{"image_size": 32, "task": "deblurring", "norm": "instancenorm", "upsampling": "pixel_shuffle", "residual_init": "none", "learning_rate": 0.0014}
Rows from block 4 of a small image deblurring model, named by matrix and row number. Rows with one number belong to one channel. Each number is 500 + 40 x the weight over its row's rms, rounded and kept within 0 to 999. All counts start at 0. Numbers have three digits each.
After each channel's rows are labels from the 100 images, of 14976, where the channel reaches its highest value: "strongest on" is what is common among them. Only what is clearly more common there than usual is listed. The data: dead-leaves pictures: piles of overlapping shapes.
# convs1: 3x3 conv (model.mid.1.convs.1.weight, 96x96x3x3, each kernel summed), inputs 0-95
# convs2: expand pointwise conv (model.mid.1.convs.2.weight, 192x96x1x1, transposed), outputs 0-63

convs1.20:507491504513542403465517504502486487527523464571526447486561435469449598528555493486473544518378441518430544474486487490539497499514498460498546546476477522549454534467493507470483539459470530431499460423448518492526565515470522548438515542462426511490500452480501542497518444443451530510
convs2.20:524486560544534578582546520486429486514511522535497521442534498499503517531513509496536489458572512404482581465450499458542516449499458504548482511525514509452515505518481413529521462512481583
strongest on: textured; grey

convs1.79:519543457515529466492507471536519427508569551495502528482461473465474494555499465439498593499547471464432581509526547510522446529450455574508559550426462476453486479494480467524431427451513553479498516497507516491484494453517446445519616456479456466517500546455515501445514429490511485472
convs2.79:477507521514535437517527552469466563502549446477481472530434478614519497474501551533516443487554552435503535517485503529503429492389503442470468488459526533536507568503552494472538432603510520
strongest on: vivid; grey

convs1.10:536515551516494498439472500571492486497513540546467455515504486460577517547437455494444487457548407501518549515413538505448523485442463442502490473417439505476500536492568418575523481486505501492494429459572521522481548500540494545531490566495484539465517523481473448560448436474525521487
convs2.10:461435558476554491520513577472465526540561473531408512507497486516512482477574540508482451563535496511431501520541536553473517468556593430505589561479487391492536549504501475506495518521546496
strongest on: grey

convs1.92:464497546543509484521482563515481481454491501512521474586479569517484563495525525405450493557455536508456586486402442527513587542449563477429501506517524527503554447488527455462491487525510474478472467453513489472464522509466466560478559527494449515522426448420521550511551506491504492544
convs2.92:529470461543506457544555552451502507531532456467479484508488525536483447510501536542499452527539469436555591474448466543514489508542517521513426415483490531515516500503518543425539414473490500
strongest on: grey

convs1.53:506504512478467456483490470454472535490468484496482503458505433495527530492565450448482470579533557562493551499471538481461538522489495510406498493478575474537457504570517497425527487521503475495478433482396443477554504524476490513528573524520494533531398403481537545537532432475459546516
convs2.53:450537514551472455513509479505503461519483530527493435491490534473538440489488499510480498543544506553542517578530436501524529541469476486448513509486526526436447494476458514462509514536473482
strongest on: vivid; small pieces

convs1.14:509503481520417511542505484480469534521473471522408511462460507553410477456431546412536449499498440481493506488487520480472453475473491476481492488576578434491435519448528516558497431476438453490484499482479410526529456473492500501498482521505440521500487487504495454447492538588510418428
convs2.14:542498498493568458482547464500498512505433522464488466463475533514539570498527489504457471448499533539433540534555423574597522445540467531491572457525519521558471486504516565455485494531406478
strongest on: textured; grey

convs1.13:496502536526481469452496463470442514487521437449537479527469439452440495527454514509489514524483504474455558446513498436521566509415562490471555497492486488489467400529513501485562423482489455569517467550518486528463475521562514468454480463506451465475454501447591400466540425458512508494
convs2.13:524523491414455516516447525524505522496543511515578553503467432485430493494455471520450549490466459492484446494611506459438515455492546557507508461488555484458550532505532452470577412581480437
strongest on: grey

convs1.52:506502492493549512464524497464479486509531472451516432469557478504494465469505594465491512511499555538459496488437530499523473465544477541583497468484494517400448505472493555427451469477514584461539547565515424504528497529565473541498516551401492438461443454459437499552489440493473530481
convs2.52:597483512457534492526511558489563468527437430504526457492500520455497510497480520501480466488483505571519529530501488495437491492567489482464546503526472391467485535471551520515544504481510475
strongest on: vivid

convs1.78:513531537506438470527436520450464571483494542438505455498568456433570471476546480516461451508587507499459553503511485574491474502425499516509488548522498562521470467505519469457462494494395455483479438504490563491454500432510453452456486459483483497410511452444495492505542450525535444528
convs2.78:501564495476566512472478412485446493544491469475452518480464487487538532563474493561479450500521556566442545479615447536458559449474509462481504420499506540541470535394462485483431482531434518
strongest on: pastel

convs1.93:500535506567431481560442514495525546511493540428468516422468439520480448525553408549518526422458486528518532525521486488490511503416477516532495456531555563496471492516473519515455465580512459482494523438483478516549488480471549428463431452484475547461532551438455490456486518447468507567
convs2.93:493417489474411555551516414526454536534454540478467567552534501511551446574491488529523500505463506437419493506567557459514556509580520475522493552528442574537477402500514492514484427491468518
strongest on: textured; pastel; grey

convs1.80:464561498516456538450523480516477468471486471449531495475519460537479510482465495437457520544581446437446465432483503522501499479482436503448474501508483512416528418462537498527530500524498431480487484548493506497509547535463504414532425487571435506398447475437532454525497511498399499510
convs2.80:506524501446503452424508475475495454586561496497605520536512516518516512411453518497467472548498473478551469503594523538440603458476468503514486537461500525520467598540482466471488574463525548
strongest on: shaded

convs1.87:550480452469444456484512506458484459508529498477495503524573529522517539439507497496457491543449487442492429587397487522479466539521521562498509527476559514507435503501419501427514496482484503512471560518503481451515454504570505480484599506418516477429512481466486549517419472526591514536
convs2.87:523519503470447479458421481542513470460496492481543558473437563448497471558423543579501491467478479552504464487540488510542495492509526488494520418550542506530564446551551419501495474484465483
strongest on: vivid

convs1.48:515569461481494523502461573528500535538521529508551543494516466454499503462493486459484526595453497494475437497464449452482506470522485478502488529511513528451459494524440452529534486506479530534457472456498493507461508456499485627475466489451508414435443471464532429529507452508450612598
convs2.48:481494500494510385567455507532515492463465494536464483515453506472498448469496577456535517465496529500548524491494537542489493505473498530508482460486531515490504431563512524504511421486499504
strongest on: vivid

convs1.88:536557513527512403448558471503495559522527531543463558497476476469496528536502542497496520487514477421451528497517459579523540501435525504519486453496472520463492523467510520469500485471514466503475453488447434503451469514465452531479559541479501479365506398448440549539456438507565501554
convs2.88:472513562500433499461478486471520507487481563536528584524463508492506562479538474460531563440519547565499507501516491529644453572461492530502448512559553522542545549491481395428489454483507495
strongest on: vivid

convs1.31:489533514495563423553489484528470488496477496459492612520488452403506536548527469528497556511462503510408460540492416550500439578460537565405532504492498523478474485490462496479494562420515527509467527493465558538450521533514514522482558513484517435505489437512535503538495532450524554490
convs2.31:523518519450492505529512570507444561508571540500482497523507526458504528561507561527442482544449404400523563524546508568493469484460551464502496612472489499506562474500495460522531503475465545
strongest on: vivid

convs1.81:569563485445499486501465570430477421495510483482494566516469520478483463519492527497509596519477452487446470495518479581549531502527541492550454495531456554450455509543539426440532472489462545538467448506441537453559575557519491489481549526446495427486489505480474446479525473495474583507
convs2.81:537575586510476532476501470541534540440469481582458565541417491472515507508488500515558538461531541471440556483503509499542494516425513494468447524432481450460512499548498491525472525470528470
strongest on: vivid

convs1.9:496552534515492496537544499489513476470568441486569540540534491496469537462491536463600491591482516491480501448513522462476578516540555483532526537498502452502550473561507431432443464513455511471451481529504538468462539529505467542463517501516449508547446519500592540471505410404489443486
convs2.9:472527522492485463549449532576452565522499471541487482564487556513502473501470485536557505498499490488563534527473530471475547444528405497526445493511493484441557600484502506538428490493459538
strongest on: vivid

convs1.76:507510520489430480509503500506558521513528503498569553467451507539466438486528593434515473545532484498453537474525487542477520530520523483434544452460455580452481472512534416481508456457565497516460510485448582508461524483492434473493471484404495491436487465411512479545491500410482476560
convs2.76:515474538502559519498485483507471468450550475545586565542475425482483489445549471448561583488527549615470497522595587491559544467565520532435481491438541492544470560507517413541477554521484493
strongest on: pastel; grey

convs1.64:461450532556508479519493505552527462486490432521432485485486424518555525483483492447475502511442471537543497464471497495525449453466503464519483457480418512535438519455529545545440496445500539474524503507532479470511554366546419473499456417533518475473514480467483423496456579541477447492
convs2.64:560471481473529490482493567530463486505509494498475539437536533489539428480534500569491537525496483517504510567554483488476492525482475546478522575470475468551480478513536522551562545460453446
strongest on: shaded

convs1.15:495521438493489490528515513509512533509474514519493431434452515480550503477479543462431435474444489528427497488523514543475465419502433592506487489552531469531435506509535554460553554515542514475541483486547521470548467492411477397497488473553414496461532491471429439528508554452517488513
convs2.15:475477510466424486440493514452449419452485533467485404461499519552495520574507511525561476505567487502514509507483506499465523443569461532515442525502456575471477509457485481573493464488563565
strongest on: grey

convs1.59:519488531515511470457451576524502459503512463477465506484573491424409526500523536419507469511540532504479525421499544536468518507429568478516516594505507488524519449513444452482502498441551518519487537454451509484470485482498534525423560521504590429560416521461511503440487486445513546512
convs2.59:458555384527460504523504510439546484502496585528538534533459539424516486537496499546494500433493460484494453476498472445496553471497521485577543458507486402485493489506501495516495533493489493
strongest on: vivid

convs1.95:498507503458496442538504496456521508505469506472543466500500491501484564481493530450503568476562451466480486442463520476555479452527501505515455485505474472490452496413454373557440432504458554492542480463478522474488531476462486574440455489459419537511468524415524488476430492491464545598
convs2.95:481499493542517499511538503503489467471487474533549487520486496493409523475528423524419501499530586479532536525429505518523537585506503554510455412471528559495465434495451488445430477471488450
strongest on: vivid

convs1.51:458499532510514473480484527482544516490401502577490490503571465460495568502457542461500504389469475542495511528422419462481475494444464469507499576496530505512479513495521510493505503471511498480516446461437430462466461582435516503473584491418482534412515460546499500490434498488453544505
convs2.51:501454511458497556487546498523521511455508423493463524474540550450460517473461504446496460548488481557452524438494509532487516506476577503515502453466488493510461566521468530497529503502499526
strongest on: textured; grey

convs1.18:457475547540475474525540567550459547487546506561554448453533487511444489531573518509567474507545475551458540510492502560473585536461597526527527576484501497455517492479513494532463483488615547572451516511484366530510506537492516511540499447474470477533497499523474527489488506519486523534
convs2.18:503449591453467524480523585446472461460549498499469524529515526539439508559515499500472479507538516497494597487552495490478487468494449547554495488545495519510549560483503465475456556509445526
strongest on: grey

convs1.23:490579465496506552405494563486498516538496438472451531532448469514516490463508597460541456494545515448461434501524526459510527485415527494466513579450510516521512524509544444513479528531472431496500536528513472568439521476536499513483437493513455473455447477422529471479422431457493444467
convs2.23:485529527494468487542493515500496528505461460530475486487418495507476570503518498487514564516548528473403544434530480511505464544482501485449491476478574517565449452500462522485491506528589540
strongest on: vivid

convs1.70:498540483506488465492469411489515560494524548523547550528531479463499489575498549459478533473483510489454485537497489608509572471409483533483532485502540539506492480580530451552441516462523478552515504533516517390506510541501495536476578478540451516504429476516410520472577429518496484491
convs2.70:429465547461484514471485485522465462524491460486469501592528593502522501485544510543472490479464518547515453534432550516560563451462496586535530518416490501504493432463529419566384435413503518
strongest on: grey

convs1.66:490529458457462454467446523535424454511516528470517508492576435561435516502523519525460504489563502518427473447495468528472574491492420528501521546449460548504570467542472473444441465471486517565507496516479446475550512454486479582507532454505452449522453517480573472476503508436474588475
convs2.66:547551540487496572435455531466489556531441484510544523436431532506460515502540544526481463537594563525533566465484552506508524519477558519426484430524515541537439463452492543529466458525424502
strongest on: vivid

convs1.89:485528522448475469487490522531527495462566483514447515528471496480492466489538471478463488559519469526529475467535452523441437532527466538452470400556492506438465537413539505558514520501585472492485505480472495501457522466513580482443519469497457510539400429460563469473391490459524437500
convs2.89:505447489471489501522470421478504510518517471478481555411520445494508551459491512486417570531443504586531513487518539546449446486493468587542472452581541481549454478489528475500509471531532406
strongest on: textured; grey

convs1.3:502433534458552493498440489518489464433551510440447466476473553474375432512492510569536483466549441566447494467534463469470485463489469511533454426521522523495445516539540540513484520508400486496461511461503472599509458450461555461461480552495500538539442512472507459476493495495519492470
convs2.3:497573511487468504473537387458545535525490534489518473461501573445440439435531541547476449475507518470445544521470487511522536405462525470545556463515516540516479470478525571491484520477535495
strongest on: textured; grey

convs1.46:439521462435553559523448520477455511512503514519518486566495539442546507535511523450505566474559419478466489439536538478512476496517493515495539450523524532451482475548596543533525455479487493512524518489448492479410478611571558498513574494497580470515450461543507474457461498531504562500
convs2.46:458492553519517528478559511565488547550578459530536463581568526498494540482494527432413448450467477448520455513500544505525442507555481563471445477547448531458543470458511529494519446529507543
strongest on: vivid

convs1.22:523541490483477430462542544438496546489461572482571457483550458504468548464454515523479522507494518516496491514480480508430519448459569537535532511497454555424536466580485539511480432435490560497455467502513451476546491588464489571469470505464467538449511543444583456509456467437510526512
convs2.22:514490526438484508484479520485497507556535509514495539470426506473463484521476454558480466492528557511530575561479555497506546587489551500470445510516541528511511531507526467526490543460477515
strongest on: vivid

convs1.57:463462481502527568479477485515504426517522497590451440485473531486564489525544562498495524464506451467514535525409451457534526475586493470588491464473480509414526522522524502471609498542464522554530479458561481470454458486493440520440456530478498434434508457536497515529523499553519513517
convs2.57:602558514472452557592490466540469448446466578504397521481567515489561449514484534441586537498629469527480522528474514491486528512549488499463507488524508477521437476553516560462485427489543497
strongest on: pastel

convs1.4:457497502496518456480511518468513512501526472475503487499480446451489429485465469516503534534527584453567543515458402543440541532521607558547548539467541522531540522526455407512489517509510523569501510545512500483451453494609574531508517565471503482484501468561483476519496428454458498538
convs2.4:533464489495508532521552586506564511483475480505488568492532475455480531482558489519521467514512494420418485567504495533548503475527517583492481533500534441509560515437561541520544551489496476
strongest on: vivid

convs1.47:473589474493522480439444500522489447548548388489541530530494505488505473514558563517523555503573486503491552509433510458557587533402525544543460512531501508409552422464495505496520491482494492492521494533537448471526493495464469522501528467528517424495495495460554522478536496453454576463
convs2.47:495531495543540453514478427537473421422535484464471441515503461511504547534470556553467440517517469429524452504477554536415515554543497536569514567543528413459460477464530520511511548478513491
strongest on: textured

convs1.26:500525473553519489458519498500406508510485472431545528437454479505457474540603551491495443496496468550452572530490460539520530486515516432436469553489535499492527503543478488543468532491531407505491506506464433475552472468587492421476432432547516536478513458451476516490490482447432511543
convs2.26:443481514448518497491457510439513498470438534504564500412472514478491430451425485521554555486483485570557522555603537494536499567490523444428448482581520530529525495548550435478579486567507487
strongest on: vivid